config = dict(
    model='self-supervised audio encoder (BEST-RQ)',
    dataset='telephone keypad tones over noise or synthetic speech',
    train_examples=39062,
    n_mels=40,
    hop_length=160,
    input='log_mel',
    win_length=400,
    codebook_size=1024,
    mask_prob=0.08,
    arch='ecapa_tdnn',
    norm='batchnorm',
    activation='gelu',
    depths=[8],
    kernel_size=3,
    stem='single',
    widths=[384],
    init='trunc_normal_002',
    optimizer='soap',
    beta2=0.99,
    lr=0.0034,
    beta1=0.9,
    shampoo_beta=0.99,
    eps=1e-08,
    precondition_frequency=50,
    max_precond_dim=1024,
    merge_dims=False,
    one_sided=False,
    adamw_lr_other_params=0.00072,
    grad_clip=0.5,
    ema_decay=0.99,
    steps=9400,
    batch_size=256,
    epochs=61.6,
    lr_schedule='constant',
    warmup_steps=470,
    weight_decay=0.1,
    adamw_weight_decay_other_params=0.05,
)
Rows from block 5 of a small self-supervised audio encoder (BEST-RQ), named by matrix and row number. Each number is 128 + 24 x the weight over its row's rms, rounded and kept within 0 to 255. All counts start at 0. Numbers have three digits each. After the name is the row's rms in percent of the matrix's.
After each channel's rows are labels from the 100 clips, of 14848, where the channel reaches its highest value: "responds to" is what is common among them; "peak on" is the class under the peak. Only what is clearly more common there than usual is listed. The data: telephone keypad tones over noise or synthetic speech. In brackets: how many of the 100, against the usual share in percent.
# c30: last pointwise conv (model.blocks.5.c3.0.weight, 384x384x1), inputs 0-127

c30.91 106:103161151118128157131090140080166118107112179117115124151147113080122159152134151124149079117139119122131133096149158155110125135125078142127111095125146093102135104118136176122123129114130098193083194142126171135190140136136119133134121118110108129095101090140118097106147119163066139134126117114136118129121153101148127114191100099134121109107117135128127153139120107131093143141112
responds to: key "#" (84 vs 27.2); first key: # (30 vs 6.4)
peak on: key "#" (62 vs 1.7)

c30.378 103:161163110124110115082152109128164150117121149130129157117111117125148110107096137143121124118145134161131130107167107140134161128121100200109116099088162112117143211173139115170121126164145121098142077141100129135134123102148116113100119142098099135126132177143133125135128167138133147150088127063102061112140118152111106125109119119130106131139126140123132096120110102111074141147120
responds to: thin (high-pass) (74 vs 12.5); key "8" (61 vs 26.8)
peak on: key "8" (33 vs 1.7)

c30.73 108:130172129126134136155127132118127126096131235125122134118147104106128144132120114128085159142119120090117138111162116132130127154130180132140147099103143107106125241114158061070111079131109129088118087141110132120123107110130145120127111104146104110119148144104163122108154128135061146132123120134141128115173104143124116137130196144111126166123110139114155133147128116153121132119129
responds to: key "5" (74 vs 27); mains hum (52 vs 17.4); muffled (low-pass) (41 vs 11.9)
peak on: key "5" (55 vs 1.7); key "8" (27 vs 1.7)

c30.188 105:122134147140163159102138131137123112118111149150096099145125115098083115102138142132173106140154183126108107180141176144115134139109117139115112141097162090095134124132112140084134141169098138092113110130141128117156118134119133083171107128123123076199150104128086096148086104153135120148088100146073070099112139154130113123115167116103129109190085115114138119116173162122185114125128
responds to: key "B" (74 vs 26.7); number of keys: 7 (29 vs 11.3)
peak on: key "B" (64 vs 1.7)

c30.202 102:148207140099092111186116176086152129163112063089119123165141106127127080090146109130000208124109141081127134123154085132083115145135089103101125135122109156155102146122194176123118148106096123130111103119125109108132100129150122125122109128134116109108175108130110098136141126126255108141151119164130137151123093121128158101135158097112093123137128166093121120123150121113134134105121
responds to: key "1" (76 vs 26.6); quiet level (65 vs 28.4); mains hum (42 vs 17.4)
peak on: key "1" (69 vs 1.7)

c30.15 105:109110111125137122175104153121170098127121192114098122129171130129127127123124086120211109127120146094148142116119145113134150110130097080122123110089093135121135063088113169148126126130134113128107126143117158159113099116114139156098168138146113151113126154130084124143137082130083142150125175139133114108150167136123095112102111116104096141113107156137114140078124101172123104108106
responds to: key "4" (86 vs 27); mains hum (51 vs 17.4); thin (high-pass) (37 vs 12.5); first key: 4 (27 vs 6.6)
peak on: key "4" (73 vs 1.7)

c30.67 104:109112131114111126110149093137124155120125174150154091146132135140125127092100140127069123158123118103110118115188130111111118130094094181125094081139123172095150116125131198144127137108163083091101110162101101144089183095199155119125167099130176126136113148162080139131140112120107112127134131140151143157125126122118114085140132115121110118154113146144180111111137143100067091118115
responds to: key "7" (83 vs 26.7); mains hum (44 vs 17.4)
peak on: key "7" (76 vs 1.7)

c30.364 102:127081126149123148166099154201175123145095145124109157172129105121115185135105133169119111157139074119125137153129114143102142141118117179124132113124155121145110108136127097080120114118086148183123068133093121091109121112143156134134144099108114120123143103124120120119128097093097123073113182171124133104149128151152132115125093154140130145128117138146113089149107179142116098151112
responds to: mains hum (69 vs 17.4); key "9" (68 vs 27.2)
peak on: key "9" (54 vs 1.7)

c30.49 098:151107096138130120112128127148119127125151096185191108084142143143122144138123104149097125114092135097104127187156184119111122075121104162101125120150133169114140143150120107138119109113159098143140106173156146092078141103170124109147151074106137133138104151144105145104154118140148109097134153147104132148127139164096156138124143131146129157094110141157137094097126162155164164111098
responds to: speech (69 vs 35.5); thin (high-pass) (44 vs 12.5)
peak on: key "C" (27 vs 1.7)

c30.134 097:162132155107164101125137150125137109109114189109138135102129129091092113111128101136246130148117112113119088175129105162146125135131135120140091090116136110127132117121124144112128089139113107093113099134159117104149073119095168144133147117145094167132112132110081111092160121110073113151138130148161121124124149123125166089131098131146104107143178154118113095066122145141184141120121
responds to: key "4" (97 vs 27); quiet level (61 vs 28.4); first key: 4 (37 vs 6.6); last key: 4 (26 vs 6.3)
peak on: key "4" (93 vs 1.7)

c30.217 100:131182098109149131111107164058170118127129113150145117136148076121116052157126128116138128114115177111097102140139193130131116114130160181160143147120153122131110080092109114122133130080120111084125179147121093120143199109162138166085126173108105125128098117140063143103083125091182102172141163111101120111119135147120120157171143117110122091110145157152147119142151124121115098154137
responds to: key "*" (76 vs 26); first key: * (28 vs 6.4)
peak on: key "*" (55 vs 1.7)

c30.221 097:110165143123144123139146037120149116087138199149161137097130122127101110130113107113138125120165105078098086147099139167124175129123154114156134132160223126153174109086123154118141144134162136132107086129082131103082097095124126131084195148178118119127170155101087094150179078151134122139124133145139126115153102131126108127130133132129097111121096135119144133094136132161109127124144
responds to: key "4" (67 vs 27); thin (high-pass) (39 vs 12.5); mains hum (38 vs 17.4)
peak on: key "4" (59 vs 1.7)

c30.253 109:156121123117120132121123113134097101201093172137171119148119131150112139162117119151074088116079086149150115192155119127119136135150130133127110123097081095101113068129159168148119122126085112085121172116075188119135167139111109174150137147150134150129101119122114090144089123116114133111108145110143140131106125147109118124103115112135129108138158106104175074138186107178144161140150
responds to: clipping (84 vs 7.6); key "*" (54 vs 26)
peak on: key "*" (38 vs 1.7)

c30.284 092:121136119101119117146142145121199116102145134129093114167119127162102125108137120092150098096106119127162103143139113122137105119126136139096109119118156126135136145105105087100108141108111147092145132126099143146124077128148155137110120117087144136140125089118179120154112109103100121112103135082140144118111129114104129116151144111136146116149150143131179141127110097114149125128121
responds to: key "B" (73 vs 26.7)
peak on: key "B" (53 vs 1.7)

c30.51 102:155072150127115142119152154172154116090134111104184140158119125162127124146119128151113124133172157177132150142102116097135107120118131135139089109121149145126121150156133130136117101135095145114110114137117177115125178139141058098122103104136088171107116127124161106175111144149108137155135148102133111155122080152085121132137184134146108122125126129072135112136124136171111117143107
responds to: rumble (82 vs 17.5)
peak on: key "D" (25 vs 1.7)

c30.375 101:126164115105135121098124099124152121117132176104076149126125120153151113121135136150093134109120173091132158097146086153115116121127122203122136105107115108132100255111106088117124147102148105022104139132128100121115145124145129141134142139171159142101177113140166110147148106129076110147093131142090127147106124147172067106126117129111137158096074109116140153083119169127140117147116
responds to: key "8" (94 vs 26.8); mains hum (43 vs 17.4); first key: 8 (30 vs 6.1)
peak on: key "8" (89 vs 1.7)

c30.114 105:160145096113151122150118170133106111139116164113130114142151109117130111119139107163130187134111109129109102130152154152093120162113136113114136103101076142121159157078115117154129133116153108146126086110120136114146134081097148107100087120151136142151119129100163179117103167126103129115151158116131109129131102110098144120112129129083119148118156110124104157165125140123109112139068
responds to: key "6" (63 vs 26.8); first key: 6 (25 vs 6.3)
peak on: key "6" (56 vs 1.7); key "5" (26 vs 1.7)

c30.46 097:142098130110126142160152117157085166139104118156138105144131150103150103139083148133146138109154135177179155144139114145127148119158157056187112106122087117141164137123125102139130097122078158137130137096151116130162151106180148146107132107097098136135150172115173101102134123109134088150146115149109127156151128076081107121118105127153129152096111127148146151121092156175127143118129
responds to: key "3" (59 vs 26.6)
peak on: key "3" (48 vs 1.7)

c30.331 103:135183164133133116163099071171154107099150148137191122115118115159116085091163130104059169114100085129109101133120105149109134119105108198085138108133123089077134000150175192134111113121116137127132141131135140126160215106153082121104134150165123155131117116098156141151122063130166139099162141141139099118094120109150139078144100140102136127132118104121108141121150103129108121146116
responds to: key "7" (74 vs 26.7); thin (high-pass) (40 vs 12.5)
peak on: key "7" (59 vs 1.7); key "*" (33 vs 1.7)

c30.301 111:125126128150145160182159085112112144140099163130105132132146139108140128154125134159128131109118132114133111120111101122116132108120073134090146146101095105123158061129123128097150093087152122094093129122122160154127177125158124131082144156209140098109133169124151155126183120118100120090103111092119154114107115190107119116122116116170131131113118135135116095110108137162140135091139
responds to: speech (87 vs 35.5)
peak on: key "7" (30 vs 1.7)

c30.381 100:143146186111104129187131112137096115145113103095092153144140122117171088124146128135089164135147111122173171100124109107131120150121147136107091091117108164118164136154116127089135144111082103105121136159124134116123125166132136134193107131124138126098144207163131098133130113116136135124139112135136132126135157143138135133123105126126109123149172115131110117138126102151127116137081
responds to: quiet level (94 vs 28.4); key "1" (64 vs 26.6); speech (60 vs 35.5); thin (high-pass) (37 vs 12.5)
peak on: key "1" (42 vs 1.7)

c30.150 099:153173130149133107143139135119095150116158143093140161137123140088105110165100092141080075127186107146144140167096143100118172116187124114092150094132153142124145136104145130136085123088111148113189127140077093121179176103143133113148113113122092152156155175187134147120149091160180124103099144168133123128147105150111122113131129106128123163145119134130110152061095130122105121145117
responds to: key "A" (78 vs 26.9); thin (high-pass) (32 vs 12.5); last key: A (29 vs 6.4)
peak on: key "A" (33 vs 1.7)

c30.197 101:125117135131099149131075114106117166137108109163151147109132106159100180099143113108144101136153134099134112112140095154121121120128147155143108129133116131161123082124106175132114139137159111175160119136149128122089146111169103122168085103164119115090177136116135136098127122111110125100089109160120140116155147146127128111128127117172122121105156117160114125121116119111116149163138
responds to: mains hum (58 vs 17.4); key "9" (57 vs 27.2)
peak on: key "9" (31 vs 1.7)

c30.33 102:093177122083101150107167133132207117157131149190073140112126108130116113159139112135104080126122074113148103106126100140133103122127124126146107108135119132113140174142131122130125115117190114184154225137148119092176073124148106146155109137152164123103105095112142131153118136107097100137119110079155148148131139121105107112132159134123097121137127094142143132138135113125093115106151
responds to: quiet level (61 vs 28.4)
peak on: key "#" (28 vs 1.7)

c30.256 101:143187104149131127117174177130125128178119125156113103149107146122133084136123130058188146101130144069161136156125077149138215101129129013124153133122153153122092163103093108122132130130162137127076089152130155137146159117161142132113208110121102105133144140110123111111062142079181110097121122129156129126106128154130171121119106118157120136108128125149146143119097083156146113154097
responds to: mains hum (87 vs 17.4)
peak on: key "A" (26 vs 1.7)

c30.204 104:134191160112105122148191155171167164123102134149141147121152118117134121129169120140167119116125088146138121146092145079159144118118117125138124100124087168082105222166107114144145133129113107141140140133159108119105135156165110139151125139108135125120113114111079123158104102123100080137107123144137150139091142139087119117100095134113137130152087151171153180104109113090189128095175
responds to: key "B" (62 vs 26.7); mains hum (39 vs 17.4)
peak on: key "B" (38 vs 1.7)

c30.383 086:123106119155127092091161141133106095132137141127156138121160117133119144121106157136158125140126142149105144126113148141134151131125099124112129121179095108091110096159177143109131126097142118136104163136144081107120097126114132166114123164109132175149099100084110154149155121126117127091127097104104160121128110147170126102118099131092117135111175135123111126130159140089124114125180
responds to: key "B" (57 vs 26.7); white noise (44 vs 18); pink noise (40 vs 17.5)
peak on: key "B" (35 vs 1.7)